Weights of a small CTC image transcriber.
Data: trained on seven-segment displays showing three digits, 97500 training examples, 10.8 epochs.
Rows from block 7 of a small CTC image transcriber, named by matrix and row number. Rows with one number belong to one neuron. Each number is 128 + 24 x the weight over its row's rms, rounded and kept within 0 to 255. All counts start at 0. Numbers have three digits each.
After each neuron's rows are labels from the 100 images, of 14976, where the neuron reaches its highest value: "strongest on" is what is common among them. Only what is clearly more common there than usual is listed. The data: seven-segment displays showing three digits.
# fc1: MLP up (model.blocks.7.mlp.fc1.weight, 960x320), inputs 80-159
# fc2: MLP down (model.blocks.7.mlp.fc2.weight, 320x960, transposed), outputs 80-159

fc1.246:148183095145103109108141131123138074134112115144104130134089101128104163100100134113142097101101088154143126112124114134173112127128120094132169133164179151130087144157157114149123145097114178110095118152120105143076180153140095184140119099
fc2.246:128137099126121112141079152128117109098153149166106141140091133138123135130080129108108117139120098161107093124134127106148150126160164108148108093130140143136137140143135095119125179144137162156118094101157132094087198127075109180103091132
strongest on: the digit 3; amber glow; third digit: 3

fc1.255:104125159107120148070094114175168133173084125130087124157163108150144144135135170089123100115112112125125133110109126106116159062150168114127140127116131126109165108176140156123147090141144132147141147131162117130108151150098103145117123105
fc2.255:100167069139131151157119159147123119123160144132154113094102118133103156173146135128106156128129138104105148112117147113141122097163098156098105139143134134148148097127134099129107150149112127141168106135159118069113161152129139160157143072
strongest on: third digit: 8; second digit: 6

fc1.566:105161162095132114111082088168123140116070143088117173193129190112164134117130113105139118142129125090077138158097131141102120110106142135162143116076085135095139147127108114088163130131118106141132114095136126138127123167151128142135094137
fc2.566:106132170107145139131130131149136182105064131078115155125120146132135119126125094143107151190136115136129160144102135147082122124110126153103146128088116131131120154143099115083123135102144104153121122097093160096117143175124125117148119121
strongest on: white glow; first digit: 8

fc1.334:112112104153111151094117120158135126177108124128122145165122148154146174100137150064126096104119110099120079163113138087137163075088188112146158125084128115087146123186116162116159108085129131104138114138171137129104159132125094160138126115
fc2.334:129139110114142134136072132121116109109164128152129146136131127162071122126144162122151172090144144164103083138141129052159153110140131101085117118089120156126129161166140087131126141134183135132110141123130130132096195106096140155116137126
strongest on: the digit 2; first digit: 2; second digit: 2; third digit: 2

fc1.64:101178149103109181124139088142162088139083123102138150172112122101094138135155133120165094129103119096106145100133142123144113105093133097134149148122124120108093116152132115118136095123093158129102116126146105131099140159129132123170076108
fc2.64:108139146143111116141106112137151136125145110086126093133112116129146149154124136160143154154145130133115126110140138131106114127126151120102148133078130122127128143152097069076133156138155136132093130089141136084077146172109135132147131121
strongest on: the digit 6; first digit: 6; third digit: 6

fc1.136:128140104121117142096131144154148081140120076169104125130128134176139175113145169111121102128130130141081074164109126127135148091104151102131135144132119147091161118147126161107142115114148103142117136117132147113085171130136108141155137081
fc2.136:125134112152112107138091140130144112122178123158116129129129117180105117135130147129132190136127125171105076115114129061135139104151121129093113102099123125135134156160101080105104143141171137140108135116135127102105203118111127159116138138
strongest on: decimal point; third digit: 6; third digit: 2

fc1.561:146181066137101129133110112128131110111133169136122142126110110139106103096110129119156102137071078126141114117138133155162103110167114095136136132120162132126096150131152080141171141099112125109107100154125106109138180153155099194131133119
fc2.561:132136073138126117133088129125117114092142141147126123111099124152102153102113129110139087131103091137126103147155122139186116125162156114137128120106141146169113120154149094146162145103095153145124101115136124108113208122099094182117120111
strongest on: the digit 0; amber glow; second digit: 0

fc1.633:099102136112076115129104180163111141118120098108125136164153135089138167123132152100165112100138130097125132130138149146119185109140142116152116121061068128103127115111118160108133104164181111104131102135142068154133126142097094165118132135
fc2.633:085132089103083139164088174159124161117186105108144135093115135171149125083116112140158180174143151162148122130128167080126139120168137155130116116102119107168149101126119119089141113158126153145107096127151110115103123123110157118096146100
strongest on: the digit 2; second digit: 2; first digit: 2; third digit: 2

fc1.142:107116131133132148102089116182116118101104116146094138111118130115129154108120137090157110098137154098074110137114122108124165151132150145102134132118141163131177103126132144119146140115118122139120111110168141185106160114118155137131071101
fc2.142:125136092135139124133118130119133116106167120128162114102110155135109131156137098175156159129133138156103077107139120151153089150151103153099101111092115149152131150129130043107143164128115080130106139078117118079103160117157153124096126134
strongest on: white glow; first digit: 1; second digit: 0

fc1.532:135112171097130103125099105129115108114130075131101162180183129085118149150145153129129132117127114123119124160130159154162117127105142025173129176093110124036133120139119134137145089145122092086076131111150110142103128125138069139128091151
fc2.532:127134135162152138146112102127109123123129100134130111151125138133082141137104096187125192154120087139132151130146141189133092147163143104174117101103120127116091143115122102118146112143143118129073133109108092133146090146149101151103141160
strongest on: white glow; third digit: 1; third digit: 7

fc1.661:087127132109112153107110172145151120135110084144107128117134125160150140139090156113129110149123141118124126132104129101118158091144168124121122147113117122123149092153146195125116130141163153148140141113193122155102127155125126173144126090
fc2.661:118159071172126153164095128111119138109155154105144121109103136140085141122146121125110144129152142154126151166149129110166154118173127134115048122117124114138104133151152117130113138137140141131147101117116119113133140129110157131161116094
strongest on: third digit: 8

fc1.353:078138136127110178145139089167129082148099124123136160136114105115112132109109147099155097125136153080075128086116102089107123104112141116136145137125115132129119088120148149146153143135140136154144126119131092176074164132127157121097098126
fc2.353:113145171161137117142093074111132114111124143101124095191135119120127134171090123154124125127160182100091097129174124134115100103110138112126135115065099153126133103145116090098120165122113100145097141095107135119102149115135171110107109127
strongest on: white glow

fc1.199:154139086133151098123142121121107103143152110135140109119112124111086152136117118081151114104117111153108152104143107125188127138146158120146151126134124153148095162138145097172111135124121181093116126142110130150082173127123114176118084142
fc2.199:123154104129140112140130155152082126112127123140127110124069104100102170100117133081128137114125101136062155109126137125167102159131176149127144129133130138136095139131159144146083126158133179102127106106110161134077166112062104177125104132
strongest on: the digit 4; the digit 1; first digit: 1; first digit: 4

fc1.189:121165137117087137100098108127167123165103133111121147164149140119151152143151163114129126132095097127122133166118133133116121077096138087137176146100138100057127127184112116087131113099103125113134132127142089128117137165159080143175108120
fc2.189:097133145128145142150112122143146139137125114095124116132113112158143125141119132140108168138126128169099124120121150111109127109135148150094136140105124132122163149141105101100115130106189150130132151098109143074083171142088144122137111101
strongest on: the digit 6; first digit: 6; first digit: 5

fc1.482:140163161111137152125150127093098110119104122133165132138189152113119127109138115137179131092104122111102156094122103132099128137162127142083127138137124120147134134128122136140148130126131107142172156193119127170128111169143115131119132139
fc2.482:131142108109083141157107098139116140129187126127164178087129139152134118088119166159121167135124128125154110111131110124101161084142156108110096143113137067133118167114136088073154154139123154143161094134159089122107126119131136167134113133
strongest on: the digit 0; blue glow; first digit: 0

fc1.81:114128141155099164149097106136130106118085128151108131110142097118113148116129169134167097084106153131088110077115122088132184128125135123115119147147157156134144120108139133146145169141105121170129126194160083149121103098137127131121118115
fc2.81:116067146112135126139129120095096112136145106122156115153164151112132095132123121141125139119156163115136127106146104114098139112122149140119083136119090095150147117089147129108167158114105119145159150136125122146139077119159160107072080160
strongest on: the digit 0; second digit: 0; first digit: 0

fc1.23:114117115119096105125122163168152134142122113153123133161120136134177120123180131141147128113100096124122147157080170128132140125085147124130154125107138121131143127115105159126126115130097127138093145116128152093117120145100119135117132103
fc2.23:142091125139106091114121094137117164135164154125140116126143143130120138137104097108119117106120101092179101151225139165125095131132116115160157128118126085122122145158116092129147123097127106139166121125111151146160138084108094110133155167
strongest on: the digit 3; third digit: 3; second digit: 3

fc1.653:084097143113112119128146162119109131104120090150161123117173149094146140128124140123176129075089103090120163105133126149089127143117154125121145165112144084130136119123096153125133133139134115150155151183149116157112119159122091164163138141
fc2.653:120113106132065148153120104125121150132152125117134141103143139178175108102139119145093131160136140135178130145114108122091149093131161142135094124099117042159129160130112134086146110107111131139175101154102118102108144141129148132148134126
strongest on: the digit 2; second digit: 2; first digit: 2

fc1.438:083116127116084142087096152143119157157117122125108134156167137081159168144149141104112110126125141079109174077152147112106151118125126139131134158087099092120128132138121171117112130140179163120195136103149144120127099134101094185146112113
fc2.438:064123112111136146194181115106148155120148092111146117091114121136125128133145122156118112144151153162135137120128191133146145120165135133130114150136125093157141087142111125123143116122095135121158146136149117093092115131155154093138112106
strongest on: third digit: 8

fc1.474:130143133153141163119112085147163126147083150153135151173114149108096148124113130119147132090100146132127082134102120163132135109140124112095121121125099179108113167115179100127143125125184110155143100100117084170123124147105127125169138091
fc2.474:129102147117092104122139118143135113124091110117075104146143116142167113150149142118117106165127148114127108151159146104109088140118157151136113079133110112156166058094116156136108109157064127122130152165133135140132140131100146095071138118
strongest on: white glow

fc1.467:137132110127063118125109113118115119152125136152141142134134140064157190103131121116177069113040092120120102143120133137121128125125123098140150145098155102097082171115137133113149151111159123100128121129104068139107122116150085190156161147
fc2.467:102134123128108149145105125109105153098121109103100120143120108145175157104110150112123144101112126085103150135151152166118131114152177122143103162092119102152175071138116168097117071132057129108136159145149107155103132150112113129138116090
strongest on: the digit 2; second digit: 2

fc1.656:158142116140143112084092115082130134120142131122099126148149134129149150105115120122142150043091116161147102193096121117100156102119142111170131152126139125126159152137149151095125125113117151121121131098132133178131111132125080109147122102
fc2.656:162135157161116091108150111099133100128137148138115109131145124121101135156129123140100121165139099127129112109157088161130069147098091130134114098145160134116111150127116119110117139141064067123114143138063111082151166152178098114122135181
strongest on: decimal point; second digit: 6

fc1.37:164128117147123153089124097181186103158103142149132140134149102144106158117166157093128121093084074159092116088069119084153161094130132115118144141138161183134142114142138124155148123131116148136138128171168105156120126137134074170137130119
fc2.37:112118105144076140157124095121105066146191101149112105166119136127140156127156137154135124146125121168107046125168146079143083138154107124126088082124150086148111157124098123078150187130080108126127129124128120111129148103172126155121111150
strongest on: the digit 6; first digit: 6; second digit: 6

fc1.331:104114183103082130130137130103094109107110066119081147152120140097104147134144131134109104132139138114143135097133165147147138127086135074167111170108101110069119142135135133125152110148127086107096124132113083132119108136180106122120102154
fc2.331:107150132137154132157105115114092127134124084128131108155127128111099161145150127161139179126113108123119152123157167194159083149155163100161099130100125134102087139109163127129130084172148120078087136104095099138126090169139093150115145165
strongest on: the digit 4; second digit: 4; third digit: 4

fc1.741:144139124175085119138097113107125108139121150119106150127076133095117127130133165132138111134125092102134117096119137126171167121093121091148147154110134107083097152121138109137139150111096090069125068173109071114135111110173087148157133149
fc2.741:123124162086148147145138143112119117128125108139127159150128122111079089115099105129132159151126152138124167097122120167114140146140112125127064119131117125152113123091190126150133100159134132146114143130113109156160088151138143115082086173
strongest on: the digit 0; second digit: 0

fc1.480:088127139084086177117131179107142116125109116135149121123161135104141142141134141121151120124121131127113146133089144102101188109148165119111117146094103117146158108141149167107109118136163146145152163162140099164113120151130127158115135113
fc2.480:110119115152089148159151104122147140152161122120134123140130145148131109117139121134092166170148151136124160101140123122109117109147134149121067116101116065150095154129122091082111131167126116150159127123110117079121122162154146134123101150
strongest on: third digit: 8

fc1.446:138129150121094114121141119118120105138120091161100131142146088094160158128116153127169106074043144148124092136129133123144126105136137069123134120120173125123087155117129166124131125137169140120107131166113069174096127122116101168147127131
fc2.446:122102125123146162136120106123120167103121087117135111156130105151168150124151136134121129118119125141112157114132121171126145104136176122123100166078098131157144102113116148136153109112108121110124155146134109121089146144114117125151119104
strongest on: the digit 2; first digit: 2; second digit: 2

fc1.723:107124123112101130083076142164145133145121100170082128134146115172155133114119173109146109113089153137126099140133090083116172088143166106117107131132139135098160097139130188113132100145157156139127128098160106138118133144093112139146119107
fc2.723:119160113139148161137086136108143161093128142097140131119126122170097120128106116124111188141145154133126178149133118142132142100155116135125056142119115133136158087152145117133108110118137151158132112115139109113147147124105159119151119109
strongest on: third digit: 8; second digit: 8

fc1.494:104105145104105122097154134135140099140119091158109114172164114094162134155118159124159110093073165169130113124117129136139097104149146075130125107099144111123117144138129158122117118142181119146111143159117122131084146153123107161123120118
fc2.494:118106126141153157152135132133149117112141107148125113149124090147145138154142147109110157121115128150100120097114125148139120097140156137084106146092123154158151116145130107149125136118138127112113173122129123085075170144115125150140117124
strongest on: the digit 2; first digit: 2; second digit: 2

fc1.311:135115108125165143062143150150123146139128115139083128144118118095109140129149136084117118087148128102116159091141134132153151120127134135128140154146116143138159125151130111164105099098152175149168138120179181129127156142090127149143055107
fc2.311:090141081123111155146100135143072141137120147105142152101131164137140141130130148112148139114145155103117102134110151089122160115152127146149125129117115127126142141192118156091093109099148149091171124130125162141111128134110151141145154091
strongest on: the digit 0; second digit: 0; first digit: 7

fc1.637:124095125120143146106120144167149075153087111141128143141158130138113136139096126099132080094123127130111157133107096122116168099143160085118119157138128169128168092152132127158140130153108103138104151149141120131066147160117114117114094092
fc2.637:128132136166133133147127115073135102146159120137122092147114137121121154139122116147112127121114139153106111127139112122140107131151126112107062121099124123161106160162159072119134196139114088107115136118100120158114097137195142144087110158
strongest on: the digit 0; second digit: 0